config.yaml
model: "image classifier"
dataset: "patchworks of several textures"
train_examples: 145000
image_size: 24
crop_scale_min: 0.8
horizontal_flip: true
translate: 0.06
color_jitter: 0.2
targets: ["patches", "centre pattern"]
num_classes: [4, 32]
arch: "mlp"
layers: 10
norm: "rmsnorm"
norm_position: "pre"
activation: "swiglu"
moe: "top_k"
num_experts: 16
moe_every: 1
expert_mlp_ratio: 0.25
shared_expert: false
width: 256
experts_per_token: 2
label_smoothing: 0.2
loss: "cross_entropy"
optimizer: "adamw"
lr: 0.0011
beta1: 0.9
beta2: 0.999
eps: 1e-08
steps: 12700
batch_size: 128
epochs: 11.2
lr_schedule: "step"
warmup_steps: 630
weight_decay: 0.2
Rows from expert 1 of block 4, named by matrix and row number. Rows with one number belong to one neuron. Each number is 128 + 24 x the weight over its row's rms, rounded and kept within 0 to 255. All counts start at 0. Numbers have three digits each. After the name is the row's rms in percent of the matrix's.
# gate: expert gate (model.blocks.4.mlp.gate, 16x64x256), inputs 86-171
# up: expert up (model.blocks.4.mlp.up, 16x64x256), inputs 86-171
# down: expert down (model.blocks.4.mlp.down, 16x256x64, transposed), outputs 86-171
gate.10 062:154089131172081153184151106126097114109094120130130137154137111118099172120108121101079115093132146109158130158131130149155097117112064112105139128106105141142156159131080100094115140140155142106147088161113077145095134123121119096083107148144106124120160170
up.10 057:128150165133199114142135088148122155197152111146164146178091131138088168118119141146113118126130152127145128108109129150082151155160156083145137095110137115117144164128161143146140089138107144099153131113110150136158105128150120141118140137132171130126148130
down.10 065:138128073141104114107177092091167119144155120129114125133149166114154124117130119120135111132109136138164125105123117174136141139120157142122131149120120149117097155097132135122096100100159135146170148115109147121084119141145114078102139090127102125176076122
gate.11 097:107170143108132120126142129210125094163139128071148164140139143170124126140148117140118121147135130125115147149110117166106130104097128080118122122145071154125128118151116141157140120122142119095151136063152109153096123158098113124072121174127098085153131143
up.11 103:139094179136050154161109128120101178089125119159117092129141120087106114115101128130108117139118129105177109142148119099159117182159095169117148143069143060112143157135121099102152084110140109115156098149155106125143128101112160129134128105128144138102127122
down.11 103:140125087154115116097116127141147114143129131127136102120112135149125104133119093138148122101087092142106121168149150117110119082110122116112143184142135171111105119111086126104139140131102150126090126150124099134113122135119152149141110121148121174126136154
gate.12 087:148083093148098123147134189090138111169147132126088143113152101125097129122134147105146109117142161088110138154072130097134087107077146158111114114133131153116128138143082137145120148141164152133158117139080054122131119100155134124165144138130129126150116099
up.12 075:107144145105121122098110169157124100115124073143117132129125157184188114134139134156170153161135094158183105118133104128120128161092122175132118104124117134143116150139137136164092155148066122109131142042138189133104107107088138126145124119129144101114096131
down.12 089:133130096169129139138113146144130098175141152127140120158130159129107155139113084158130125124120143131158123139119135127089139141128145116114161134115114168153101171157127118096092122120119105106078135134096101115122151110113137100109078143123123142114141121
gate.13 094:113127097123106170158164138174128149153145123145148139156191120151113104139123163142117153142134166117127120140112143158124088128159096116122090100119137055162163147116125136188144104117123090104150098116177106134174097130134131102159132130121110137129108134
up.13 078:166097123148168125128111095083119144141129153145111115148118116094143174130142120081126120133118154110142147134144142178123102160179156076116118131141084154108139110135155166110107118159139119164117096196084122145129114136153125139099126141110138165124078176
down.13 079:145125153131142162141163088113117122137139069115150144152136133128110145092137155169124140163118117096145117117109096112122129171112105134146128113114128149149139151109125153109095154157134128139153124076107124128100101124119096074108146112109161117147084116
gate.14 080:170078161165086098146112144155147130102073116160088136109103108121135127149100100136115155158115105159118090157136138144107151118098141189100115094127115137126092132170115118115098196153113138116105132100108114148091125151153088156111115147121180123148144135
up.14 075:133101156098131129133120137097126129101125119154082128096100143172151176128147126141182167148133098117178137116118104135117128173090121166138134149130153191138117124143108164103081142171098137106114131085077149161098103082121151138135127118129178119110116144
down.14 079:140095095139125119158148161145118142120157157146126137113108145108107162137084113129129105104113106110152137138093072126103141160125126136103119161168133190139154158131100122100121144092117148091078118127088087093083145093107159080124096146117117167113158172
gate.15 123:131132104130172117118163146084163113154122146136134110127126127110159107140128127131138153090120137129136158126166147100148113125114171161116109120120194147136112126118115138124097167143133145190131152116107157119145108139161114146186143116156104138141124088
up.15 138:127132139169137120155113089141106142173104108134180161106079115121115146157109102100138118155108151128126117121136144178106124134152090061109151152090051102094147084116142122125177084113138105171131130134170147128124131134087115113084141065111137100124125118
down.15 117:165102158122076173138154138136129104096116137107127140133149150109071119117143171156140160125158127135134124135121144151126124089123130121173149123107155137154154113135085157132140135113135113083141121123113113127125116127142147095094129129133109116139120099
gate.16 128:092139088125131165094140135176115141113144129104120104140214127137090116096134160149121120123129128107113090101117102110126156109124130127139104139135167094148165188142124120149138102109090091111133122167170110110152125126136137103153129127104115109129099134
up.16 126:097152118131156146128120138155123141113120085113161124104143162175078160136093116154105122129143119135103125116074096114126124101160129123136144110135171124146110138145125093102117134112102156090120153109153133118129129143151111120122135125170120117082128126
down.16 129:144093124107156125132137103128087155155121171156122114136099132128151123198121135083139119105110132138119150123136183167079080093155155086117091164120158142126130098143144181167142153181102147137106105139135138142154094168153170161191121112107118133101114141
gate.17 088:123143169160139128156098123155119118122107160109119138122111136152131157137103084107129123159120117143116157152097098111102134127151134126107153120141130179161108139110112110089140150178148146094101130100133107183088141156101123144076140155123201142124142172
up.17 095:117133128119081126100118158103133131108103082132132082136160093089128105112133142144104112153117128121162142129185145136181118155126105152120132120076127074085149126113141126150146090080165129178169132137141139125132132115144111132134115132153090108142138087
down.17 102:121135123142144154148166111124139100142112141112157089129106144180123144159108091126109121126110169181095129142159169122136079107132116094127129194115144140156093082116135145128161146077134180141087121129125167186156157160126162141147142121112093147140163110
gate.18 113:096164099134126130073138141154140143121135128121132145143147122144114090137139101139125127096129102155093146111120112091106172095115162180138115120150139155150115155095134106134102181128127115143107164131141115111092143140120111109088150116142154186122130127
up.18 116:139114133126127093151078120109115142142092131115140132072062119149105139165112091099134130141145114137109159154123130166092058141152170096084096135123111157113121119108068132123141121159156145149124134100130097168125120167146147163102136136115165118138107143
down.18 111:114149170128133148088126175129128120077131123097122132110161126102123125070132131155098117122170109134121116118100098114136166160118083165149137109146127094147097142118149105098096118115143121101121123100117101115085153105092086091093116146149160132159149096
gate.19 114:098158144108147093080137114112106148133134067110141116100124129151144119138132102148159101152141093142101150077120077123103152124108106125154138148125114089121092119114168101106105118095121141157119173126153169132111133115066100112115101127129125110151121094
up.19 113:126144125148086146109131092081141131136134111095141107109136096130090133113148123169165103138139123128109165128122123110122128113134115150144140174129143150133166133104104146083112122146146108188126140184124116137131175103142116069117143108156151131111116114
down.19 114:119149061115147091085116146118110158149154155125107148123151141103164096120101126113129109109113152118116105102137152158086151138110154099137120141153105102070115103151155121151134072100080120156112150183120144080141111109107115127160094127117071117132124106
gate.20 083:124117186112134128181133102145109142145140138152096163137101107098102131159107089124134092075131141156132189134093116124085119075142124123128138102101088130158118136088155084118115182132190075086127137137134092156128123112098135102111135113103123148140133131
up.20 074:130136158137133138125147118141108120143140127151120120098084155166144135105148141156190114127142119131113121101086048114122126134086131128144109175156141167162137147128149146154109206141084106111099127129136193145125162123101170138130138148096108146120134148
down.20 077:115140164100159158135152117156128135111141161129136140114145135119107133101149150115142108152113180133134151121127121121096130164133153091146153131135124139123167136084140151135153093118100100051136085144120123083132132109131138096143120134111100138115150106
gate.21 100:189108134162096108108100130057135108077103112105136145106079108083135155113130115143136131119092144132134148114164120124148134133134091163140174121125095153108136168133102137073124154145144132156121139184085140159135170092145120116079124135136143107145156117
up.21 097:127106135136156128155099117152131142168091124151124075137130100131118121147127124126077094108141157140092087167116145138129094102154147073086089143140168111154125113120147104139144113135141121134100093132157099127143111165137137157179123136115133176114095162
down.21 098:141143165143111132139147133116167106116115102129147123163162128132125130137174104167129139145091132135150131141128142089173168153112119169133171135108131116142150111104130106127124120128175123110145125070096127130106142090112089114102142129160171165163107101
gate.22 092:108091198114106137181097127188120134165107113154140073103121122131116117143134106128122096143151126105168098108115115121131087139130087077109130153073130080164134143141133115141127102125143096113159117104177110168142125139075129141136116145130110102172097111
up.22 084:079120162090088133145151114148099136149152135148145101140120153121129099131108104138142125148159119116176151108127125115103106138144110126140138144070171093152145196137157126125135122128141103104119134126163120119183156108089153119148116114097128089138105110
down.22 088:152141103120117119073112078112192122124141123119111094113146091111140124129197128135129111119091086131157156106157140123176177116126165169121164094147130112122127122075108160076122127139143101142137150185095107113158120106138114173111135118135169170158112107
gate.23 086:120124092167093148162129138156118125146144115121143159156151144158099156126105140156098123126118177146092102154093157143120128114078068113144129145147085142172117113104086101144156094110106145082132077111136109136104125110091113090147133162149141152108158169
up.23 088:118123143132124162158131129115131100146117179122135150116103157124124132145113114109094149145133121113129141166134153074121114125147168180124126094151166130140126103148097079122118169136139163083125117129113112119137138166184126139146126114128131125130152132
down.23 082:143106137137122186121136149150140154124140181169135126149143151105096099150114150128104135104129141070117083135121130166147118125118137119148088090133123055127119124153141116163128104155134116131117099138129093079127126126130120156102165096174118147090100120
gate.24 114:170091120156119105127143115056150119135139104119136132138078113096112162108119149134141113119106213134088145134121105127176106103128080116133125142151139154142118124114118130132144161116166136156124128172083130137129127134158144119137155130140082151126154127
up.24 126:128140149108145137106163095150141122137141089101151125153115168152112125093138161156136146125134140147128123092117026130150134145137107079166096127144150156171148133117143144170116149089071138091146130114133177164120122164127154122139118154146051115114137142
down.24 114:164132135147158101144114126163092128158139172137131148136120145121080157137107082111158099137102147105162137139103126103092146151174143129097124100148092143123166186183113109086113131132118111116117123174100083128124107094149103101119101143107163117124137155
gate.25 092:121165146148107152129080165133155098127131100132127138120123082152139105109155101117132146160123130124140162158144187095126126139109131139102202135146116118112170102096125137155139107141166121143112132095134104160135151123141142139114148125172156154117125125
up.25 082:114079121107140090191148089134113157190109151142189144131104153104106159154081139132119152142141159178129132124132121130090089123171157102118097122063146176171094109099106126102154153146131162128171132103142134129135117157150117094144135153106142096173112120
down.25 089:102144131110120172159197122127107110147126124114154124132149147172144139115140145110130143157114142121120155138133100122117086114126100136124136142140171162167156125077123119118139139128107166112140115128142115151135121150103136139147117140166134173106119145
gate.26 108:166120138117105151176138142204118149117128161169119126154156124124098119131148133158104128105098170118144104151097117144148131135136117104105123082130112130124151137143117139161202127057133099082161111114120090133145125123132154136112150134100097142127125134
up.26 112:110131126098120112126136162164180133129125140121134143092133135169152080167136114145165159146140124164109138131108124111102160130120159150111124125117107151102101096144135133132159145098118130152154163055130142116113156141133112148123146097117145083130115072
down.26 113:104115138107137150139123141128113111122127143124118114106107166130125109134122131106161144143119120154117117145140123121096101075125140090133086166096165145165138087133138128159158153118105127116107098139163127140136133181107179151161129118105075128121138123
gate.27 070:118104106095086085151109151087159111089099122115105090075117113119138109134126136104119146112143102135135123136150120117161067125137125167126115086108137099135112120117076124131102101096150167147147133078123117136122142115138173128120144139136133104200119101
up.27 060:132146130139120097102145099060116142128142127142129132117086104088145125115149118112150081145115118099099139084137153123140120097125067124131115160138111124094104086122121113131094072113168142155124141161097116130120135115074131110128112116121120161175122121
down.27 071:137083149153142188154129146106095146144105164091146132110128114168068117164126122078126131132155081107114132168104177158093088109147117126117127157149137100122131129140099104119096110165147159150137105144162076120138127132133109135144150069121165152088173125
gate.28 110:149120099157102147095151118127172126126091126115169106163179100120111116121151118154098134140086177122092090134125120154201153107110112116128141141144115110141129130116107126134157126128126129151122116147105120137131153130132118135152130127155113144127127108
up.28 107:129120115145127136122138073136136156115108143121150106151131138085114133109119112150103126182110149101098088106139108156173142128186092079134096147132116109150141141137123120083147098096124098120103118208137124148146155132110138128101111142104126136105116137
down.28 107:131146123134113147124101134130122134123111113141134139139122129102115128127157111134135108125100123091178113141114105152163170170129114157105137084099089097102169185162097152147101131112113111164207157095157135125119113086148080136095133098130127087136151153
gate.29 110:150082130163139088116072160100144106080094124105111115119129112108127166103115148128106108104103123115102058138113100130158096102120066119133099133145140130125085136155100114140118085134125120112124087130087106137082111112137142149142138135134128112147154149
up.29 129:088165134100137123066171135115124110155176118111156164109126127161134122118141137133203128108115108118144137093116100126099145100109127131149094174129131153097131112123135163156099103091120095134136154089135140120090119106111130114118167088135121106142143107
down.29 121:145144104164163095152108089151102118160120169114140127087072127108125130175061091129129102119137133151114144161134146135089111135160164120062130123114123150093126141144102135112138132139156157166124142126141119137151136148158143127139123085102123115095134127
gate.30 109:123160143107088179186170142140106114150160157125128160142159143123126123103163139147155150132147097100191156140115153116091133154125140193130143140130119128125205152148115142103123136097150076087158131147141098113131133099101138093111122128111154107112111118
up.30 110:142113154146151081070096128101137141104104096140121111115081098116136134147086109118119121132101178144096137108162097127161134118129093086129132123107140129124072136091138122143147136153118177158106135111122177151142124134139117156142134127155114159130169130
down.30 110:125097108112138120146142121098125164122165152163149163112113212149145108149118144126138141081156125093125153086113110149118100139136142123148113125134157167141086129104148146120104128157118098097108151148090131091144143123141168123117153131133096156134081141
gate.31 087:158131094165119097157111110084157108103092125132134116121141096136153146144125099121083136102126159153108143170166209154148125107133136132105160127155116114119085100092126125109124126202149148160125140103111119114128092130135116137119101109148182221117115136
up.31 097:179121126129116125096126145124132155144138170133090092126104097078154100140169105130178082124101081060122106134127089096151118131134128117092102130154119114096159149162111133137127107103185094172095132194115093123169153119129149161148121107134102153154111119
down.31 096:156130149147101121139128113158128130116110109139107168137141128165144106127098133138177141139134108139134116179090122112108141144095098142125126094160119140145165105128108129127121117169129113121136153089126157141097113133139099125112164077152132106143100130
gate.32 091:106166100125142150115144139180166090126134111089130143196184126166126111116119139153104144079144130133111126141117122133125138104100151140139155055153187110186143131110146123159066145131118141104104141096148126105112108143145111116117122139173115150092112141
up.32 084:088120057127138120092101126085129153102112131118140120129179125115109151100114137114097113157155130112095063085131123148121131120159108139139100138111127084153117187107129116131119099118112103137129122175147121111169112113078149126146133132122131117142085105
down.32 083:143122117095091141142149127133142110150129181088157137115121139116156125168117142124133137119091120144068147132134133128094085093163110088140124159144156138140141120142126150158140094144128130129091119138101096142184172148105176130144112110112121169098131129
gate.33 087:145143130133133133105117157086129123108121129115092127125087120101149104159109102109127127118111111139131159144165112109144143135107132183113140093119122150163116156104129109111108213117161136167119150107126130148122122118150154140144123127157147163110160120
up.33 083:106084142113125123156091103143146149082109099153145153101154111143115124124154166116128164119154128109122099119117170174141112164154104101106128185106092084097137102118129147142153068149131076138145102131149104150130100141126109151122150103125166119145108119
down.33 084:126140151146122182166158124175099112136076139138136134140138191111108137116098100178083119119155177128121090164107134126147143090136129098113162074109148124170157142126134094128139152108132112080142114117163125117149122147101124131100101161157128165096093151
gate.34 114:158111129132108110124133113120160124095124092105141125142169118152148148115154157143129151139111162119165112125157164152156109167139103120137139150134093109090130098148094179130147063128114104122155124123100133126141100096128110130103137132133155101139095130
up.34 106:166080150134118069131095107089133084079096126114107159102104136144166159120134149125126148120127156143131136128124116116134119128144106134146114096161147147139082122132119131104092163155112151103130121109081147153096125097149121133100142144093151096182147147
down.34 105:134114123107116125138114124148116154113155151172116117108111137147120111139095130086115139103155116126119111150130160129105105078094166102110099122133124133135127099166138127146141116134118152098095118117167104144111130170147165178139147084132103134126114146
gate.35 077:160119103125149122125121153147133130137131131126118104162142128123119141121131145113100070096126192127089075140124119158184099117117050046116124139151107104117117078145141143174177066073140133108129114148127123159135125188128135158144119150145061145147128129
up.35 076:135143141127129109092172112122140121133137102131105104189136109072125092088156156150091100090106162132097110128161148120185156118138115080148156132132117082101128108101170133149168103084129139127133108159107127114153135130138126120123115132134112166140139109
down.35 082:093154126097153119129095133160124142126152135103101170160139103096151116076138129130094091140133134123148155150154151153138179143128133127163133075130094095078139112120121145174148086121157130119186123082115129125087109100147108115122129114146121093116156134
gate.36 099:098153114145126164128127114175117102196133147102169140130129147176131141138113073119156140143113128142135135162089146124100146128106128126125138124151115170149133126147118123152127136141099143104121129086153148136118141135107113133150124104113142119082159150
up.36 097:135105153104094112132129146118102161070099114150096089132137104088103097115133172150095102116130117108132122105154103100149139136135104168117117137081134072122139166122146104110145128073146109140147128152141109116154132110143143110122120149152102119170122109
down.36 101:141118111137139137098139153114148096135114136115161119116117155182136148148111120139177168112110094175107124148149153129076118096123133131127146201151162152140078128106112161109127111118083146134070117130132124157126137115136161157151114121154151160148121137
gate.37 064:133093172122128094128075132112158131131087104120095065101127082114154142134135081105098130159118165132154132147121104113180136114124100120097140125117125126156107134123125109103093116131166156138127118093097099176117116113099116172142121138110179145172164112
up.37 056:084135110129112119113121116129133114166149099089157134066111138156112146121103109127172134183114133130161140134097096124107139098125147165151118153118152169136130118095086111118129124157120174109134107087143128118094130116115123097121120122125172109107183140
down.37 062:160151126129138128115137114127129080137142145122151120111087122116121147135102124117157149153087149165089167157140141139124124089123096106127147176166164171165136117131116171109139130121130149145069128184117117150151123140155166102130138146134106132119176138
gate.38 132:117140138143120138113147097117115159168140067129181121128114104148080137127147120144143069137125138137119143121110149156136126104129091070132122171117072121083141083111158131139160056085156110158135136144157129110116142120106110107114150118139145152130130102
up.38 125:125106106158130110171105151124143117132083188141130139148121108113112118169086108127094143084124140143116130167135147106139113116154168162068137095099167133138119143114088100124129186168156157146150121094129099132119132173185115143128132112117115139136148143
down.38 121:100100153095078169137134137133153127089114128119121102147156134162113117153143159148107157126173112148120116143147142123161108128105111109139124117122143127150114100099104149153112125126141107089153105079114110151135160154146142161108153123124117141155123110
gate.39 131:129116150157148108114115120110089111143089130135130135118124095119088171116139136139090109128131103131146159127124128113122109093131150097130145120108170160125121145112090122096079145184148182124140106124104105148105153121165122115104110137099153135161188133
up.39 126:138118108127100139158147117122099145107159096147102129111131119141063144101145146132135124138139138147147142109112158153110106132125092119146135162093084126125145131137121141121206103068128104099169133165151117081173114127115154085111114130108132121164127098
down.39 119:102102138052142113124153109102161206126156134182126138139131113143143112147148169118134141108146173145116180111120160130127129128153127097141089095131135086098115093108121184170139118130127117118158164129130169138168113133154122128160149165096103108130120121
gate.40 116:112091111115116129148120155123131128177136144182157131097128140149133140131140104119155130127144155165194127112119160125091115149105171154126120150096117117132120132154130142146148145115110118160128146123120162121165134109129114145191127110092111079171119086
up.40 124:135090117115096105190106165096126140142133135176135139114129143147104149131117124154125120112147176161146149148090182121134114107128137138130157138116140129115083116143127120137176120124132156109137141112099123117124128122163110128140147152123116122143137096
down.40 116:129165128163156097136124106120084144118129124124115115126118125115142154130111096102101098131096140081146158137118113117130137129135141158071126105133127138105143132179133100092125141145126153126147124127146130127143106106134105130133080153135142097069155147
gate.41 080:146105159125091140173135139114079141086124153188070139171145098129119109136155154142119100094144154101161152180118166112154114116106149153098133121116157113102149113129140137142135150150171128093137104110110042121119098136141160133095145125126123170162129150
up.41 068:120145134102120144099157137175121109137129178083130139134154148110154106132147128165133112105125110066132084135120065101124132129123109178126099119178111128125154189164095114139069121114122090101162134140125113126148143100106123144118125141130099106112094130
down.41 082:188169131159131109130148131169129145107161108136100112126118149110119143076156116158130080136097136138182110162104131129146157149111125138102174119110112150130132142141128132105113111119115120105161144092099097142095120131108105131085131128125137153129111138
gate.42 083:124116141105159134127127108180140123102097140142114137140155091112155108157136155100078120078116131134146136157146144135119119136134129124114109081104102092121141111122172106130152143133153116126126090079141108131136115164156110169110127124117126120160151128
up.42 060:133114071141157129079150149117140118117132130071110132154182133115107125129123173122124114133116114132075097112139126133098108124137129109134085117142153093122134108153134114140158110120111141137116111208109102128155194143178134112127148136118100082137151126
down.42 070:140106147133126097151147126133155099144128058148145101145109115144091153104157111161137162134130104140122125093165101113157107143105134121150136121114116129116133138126097114132102156097144155148121159089120135187130148133113099114108113160108120109185123115
gate.43 102:133107166098151098159101150151117111100111140174089105103082123156150104162155102088099099128143129147134134127114147132140098104129126091119129114129115098122102084122195103171150132100172156106112121075148127114136107160097157187136116147131136134196127104
up.43 116:151115179139071176138170142165120164154152101145140141152108128117114117148108127161191133145113143138161162153118104121122146168086115141117134171097085163132149135153124147148129144124132081128141146108129134184113160107119110098101140103120125133060121120
down.43 112:127135072106146077100139119139159137137157162107122113123145136127152129133140117115133126122089121126138084116150120121131107079141154090148114148176112156122102118127136150143147084129090129111104112117090122090130096137143138142155097108111104149109120133
gate.44 097:138114110144154083137106155126155124127116126110126151121115157157143142150115111106118134140163138142060090130103162142087123107138162109127142115169109172120078092139122100102127144120121179114087134120112141133106125175109108150098136168116169130138100130
up.44 102:153143121134123143100146101112171126103157102145122141146141109116130132074162172156142152118107128134164156105169121140150147156136121122172157134123121093129161137097142206134121106143115077153134141169096164133144115084164139081120127099139135130131116110
down.44 099:128104089122140126094121136126156099126129142103117070156131170147130127165107104118148148094102128174099102118148138131123099083108153112136120190147129154172059110150093123112159146109088136132089141170101167126125119143133159157153131139112089121122112139
gate.45 057:114126123141136110094119117142102140118114097116134139162122125089120114146100143135145142080106093150150127098145059155106129139121128143136099138096095163164130163118123120173111172129106090142154147125146166136107134135130137108133116144113083117156161136
up.45 063:124131184117129154144152136108125086127126137084101102115110127132144132099147120106088096145128162111085132161108112104177110103138057126137138103172173112147148132132143112119155126127149165090103090146106108175169158116101131125125132161175114150070174130
down.45 065:142128115162140129153115147101155131116127170150105109096110129136121127128113103129146092111129102139189159162113144093102146160099142173068151169127094137135148150110097148112116152150150116105100094134096108138112160114139157113134122129117144143140141143
gate.46 095:120130100159148136156119138123117129165114140130158145145093155149101148131092102104101109126143150129078092176099148155120103102145131106117116125172093159154086113119121082132121107139143164101105105106152098124101130163104144142093128143136139174091114164
up.46 098:118162115109110157129157126105160109079166101119116128132176106113147119103141191098087126078121120124162162135171169154161093116102074118143163148113127080146146102079140166132116115133145096117144117118144101123124112124135164120134137090139083178129130125
down.46 101:105119084109157100094118142095132123129157132107112103105121181170148147147092111114158115135097115163126109126128161113093110083116161120150091141172148155152080112140130132129133182108088143126109112136130149112080118154152145146176139149099110125132162178
gate.47 117:161098094135109101119114121126162112156134152116144133135161121138138137110131167111148140127120128104141090135159165145115115155135112089122101172116142124126119137120074188167134063189120099161122108116130130154112090157140157134144165116117136100142117143
up.47 111:138103112116081131123132110100137134129134102155126121112152060138113130119180137123154130141123130139165160112140154152131108145084124151130148141104131124135191149111096158131115147150120111193149126129123118120157130104122165113137117123089133130184102121
down.47 112:136143181102103151125137190145123125113138089125135163189139118102101133095130153164124151156139150119124134158096121131148167135141104127151165085133122107119127149099133117155126116094141090097141122100137108160095139090127079083080145161148121118140130118
gate.48 108:151144100141124144144146127178121141131148129123131127114117121108112149137104088153126108123072178143121140169132125157151128097112081091124132134130079164162123133109115134116179140112136124102135120129140094134126119129123156122146124141121118214072132165
up.48 107:122125114132157145139118123078128117142110162153143165136143131126141130146150150076114135120149097079158120123125163096103123143180172187113118091148162111099156135116142128102068121167155134137144114146126097115142109127167108140118142106142171137156110148
down.48 106:136095141126100148089115137076132137131111126100127182116122088159127117165122170117157145119141125136108127136112130133119108123110117143171081132132163134135113116103111150145107137139125141159116132126098142155130149138185128116135148153092109083132126147
gate.49 100:142122130126128120153128112187136115135126155194107128131162140137149118123141124139093136096115143138142086133112156149138186113092148114122137126164092139128099111128144131122148123152116117065145099101107119108128080144125134163127123114115163162155133150
up.49 094:133093149130115116175088143074116133096106128118101086093104141107119141092116119153121113145182120114119128110115133099127071164146088128146169120103190113154119146130106117095101155140157132130109133198120124133165161120113149130125116170133102099172120102
down.49 103:121156097147117094122159104100168134132091096122164150137122133136107133119107094164135134146143129133081127101112120142146151144133109133141135155136108131131087117093111122076121108106151144152151199131107163172128134112130108091100140095164156145140089106
gate.50 072:118110193115140117142108136159136073134070135127119095116123116148142096136154112139081141109126152133119099150100138119148107113120092125101133090144087085152114121122153099139132146122152159112153099062134125177143128155106105180137112144153149111187170101
up.50 079:146150138131083158119175097141138152130146129132153142112150138158135149146127134120177145149106135140154167114139101128105147161100123110149130171114159180133157115158093183151152115139098140143128159122145163142135129132112142105154119105138133108103116148
down.50 088:148125112105115136108161104104133118136154119093147099110137150176150148154136151116186130112132133141140135108146115103128085110116073123130132191155164177146108085102115169111115123130093117120101124120122133098143131143086159146146121078122111163128075127
gate.51 119:132139115136155123152152086117139117175112159128199146135110152139133132107136105146130124134130161162112133100134113146138147117164133078147134136140149139146117133114154126106146149121110138147092160149129175139141155136157118113135091136108076120139144123
up.51 120:172136107146133107166164119081152143175130163138171150115085123100103143119122126153149113114114161141088164133121139131155134102161140111124154143139156151113115137121107147067144132134156116157111166189080125124129181124176129114096144114136101158111134119
down.51 110:152133117177150131155104102150077134140143140144131140134098128102137165122111094104121133150119152122143142108118103138103174144142140115094180111117106140130158145178123104097150130131102141118094145171138143107142083096138098113154092143117154105071179136
gate.52 042:106139157114137129094105133171132099148138120092157116132089119124135113129104094118110112139139106149048105157118116105126090101179130087113124130153086090118124136114141081169157099094158142141116117123164079162128165155089111154128134149149139140097117108
up.52 046:099129123096109130105127120083118144072149107139087144104140137124128137085121154107150148134132120136196165053146084116112145154085116186159128154096143143132150126120108181103113143126096106101130127110112168123118110107130171111138111115117128089169172114
down.52 059:137105103136127112097147132142159099130152129122142077146123159194140164130160089147154124116103117132137104105129086107112132092105147133149126166131097195132099162100098164127135130110111143102104125112108124111137107116100156143150103150119107154165127129
gate.53 091:143095106121109102148090150088153135119143169156082113142118119055132120104145139092119102134110204124141101115135131121174106116146104132112115087129098118126105124134119132150175129113150101114133122158099105093193090120131147135151116171122071122194109103
up.53 095:134134118119100165104163149164127123106144115110149157177143134126128142087147197133118139121116136095139094131131086160148109154110073119134102134132105153174171145122122164171129139100081108079160077132137123159119134095130143098135141140139089137086141171
down.53 090:132162124152182101136156100164125141152154161093144115165141130103108144130111126125092095113108163106144117144119102131121122144151146077112141124135093124107115137121132127113141109140123116099125125117133113098161106113130131093140070147130130165093108149
gate.54 090:140113104146145120163130140111142126113121165121135114094091128100119151139116108108116144100134144135138144159137147129148122114143184165105138092126134151122127137124118102097134147158177147147114125147110125134094130149181140144083165119128181133127134133
up.54 089:117132126140088136139114128103105150163133132127121107133131085077105133120125108165151073125113133097103119175083145107149118098158095150105119145116157126124146162125099104131120072151180105148137110162132059126152155073121123105141131131123156159093138153
down.54 085:142081158104125135172126157097154112133105099154098132156113112159150136140138125157139166116184132116119106149077118131148132135097110173101129094129144128142132126148122105166079150117140118128180135096101134124122156132111116134121163143111149092154078087
gate.55 108:110102156138142136143104142152115102098079126126132095155166110127153072152103128125059122072129150129125101171137140094168129136103107167103106069138124061155100129109171057160111168141132144116168106086145113125124114158117117147150113153115128153135166157
up.55 094:136096153121131133086127140135137127125103128133121119128120155138108139086141156136130143149132129076112038117097111118168170154136110096136147108157119136123107160166105129147118105114092134088125093124122125147122141115124118157071135165136139112141164117
down.55 102:146141167160131152134125147132114081161080085129152154133100075114114129106183118152123119139131138149121153132134125142120137131114128129131145137105109098134156154094149103145098155104169139158109132168155149150135138089117084099138085169145149115153168108
gate.56 117:176110133137142095142105076109189134106121114133142113118133112123155151127151169117128123134094146121127096141157157138170113122148104064121146152146145121110111095119116165124151056160133100130105103114104110153113098130136166162117140113128131142146102145
up.56 121:096146138098156114112155139134150128142161135125147168120149156180141134159122117138163161114107145139144146122111147103117150116116141123127113141119146134093081074121149129130141109121124130099141157062137142115074131140135091127104167109139174108129140105
down.56 117:130097113147138145140115121133090138154150178148124104105087122122138110148109160090119131117153102141099150117153180155087082139133150103130096137116158134121128141161126145142119169170124164167088104167162123123137132185145154141142117116086116140094165140
gate.57 123:138121109122096125091129126097120136069143085076119089152187106138112159081165172175133116141143143125125119118138129130143108130095109144149120164142127123112142149145097158142103083143108135122158121158084124108143115081119144096150137174134147124129090138
up.57 117:120146124122124127098149130130138151193139116148141106120097094117152089162139108098157096145107130128112124140131137169127125140113107089094099181119077131113143103100160145162156113089158092212127141122180118143134132146083121146157145105125120165125109112
down.57 113:157161142159139125092126138117176088106122091081116131143154125103131161101130114155122114143098141128144123126135094083136177147124120156156156140145106125130100150108154117086111143117135103137148135116078134124130117083124103124105129138135176157156142130
gate.58 092:112115148093138124158115125170079155103119145147080122140152099162124156148164100131100118102157155122129169149107142135109128129087119117107156118126154156119133134126137116106128189152133137086133142093120073099140104141117154150125104137089185196123117143
up.58 099:118133150118110139140139137107148115111125066127168121125128150120098127091110151171150141145121121149147137092118097109159119139151103154152140142093143128189152153111116125145122124098097124115138130129135170167117164082133131078147127175172078071141156126
down.58 108:138131099105097119120150163121145102110137171108098135096160146128144108158162142115135125131121174135142129101164121120149118103128142113153125145139127139117123116143111140129150130101118135120103155143079145088163152123132137120129125140087082108170098109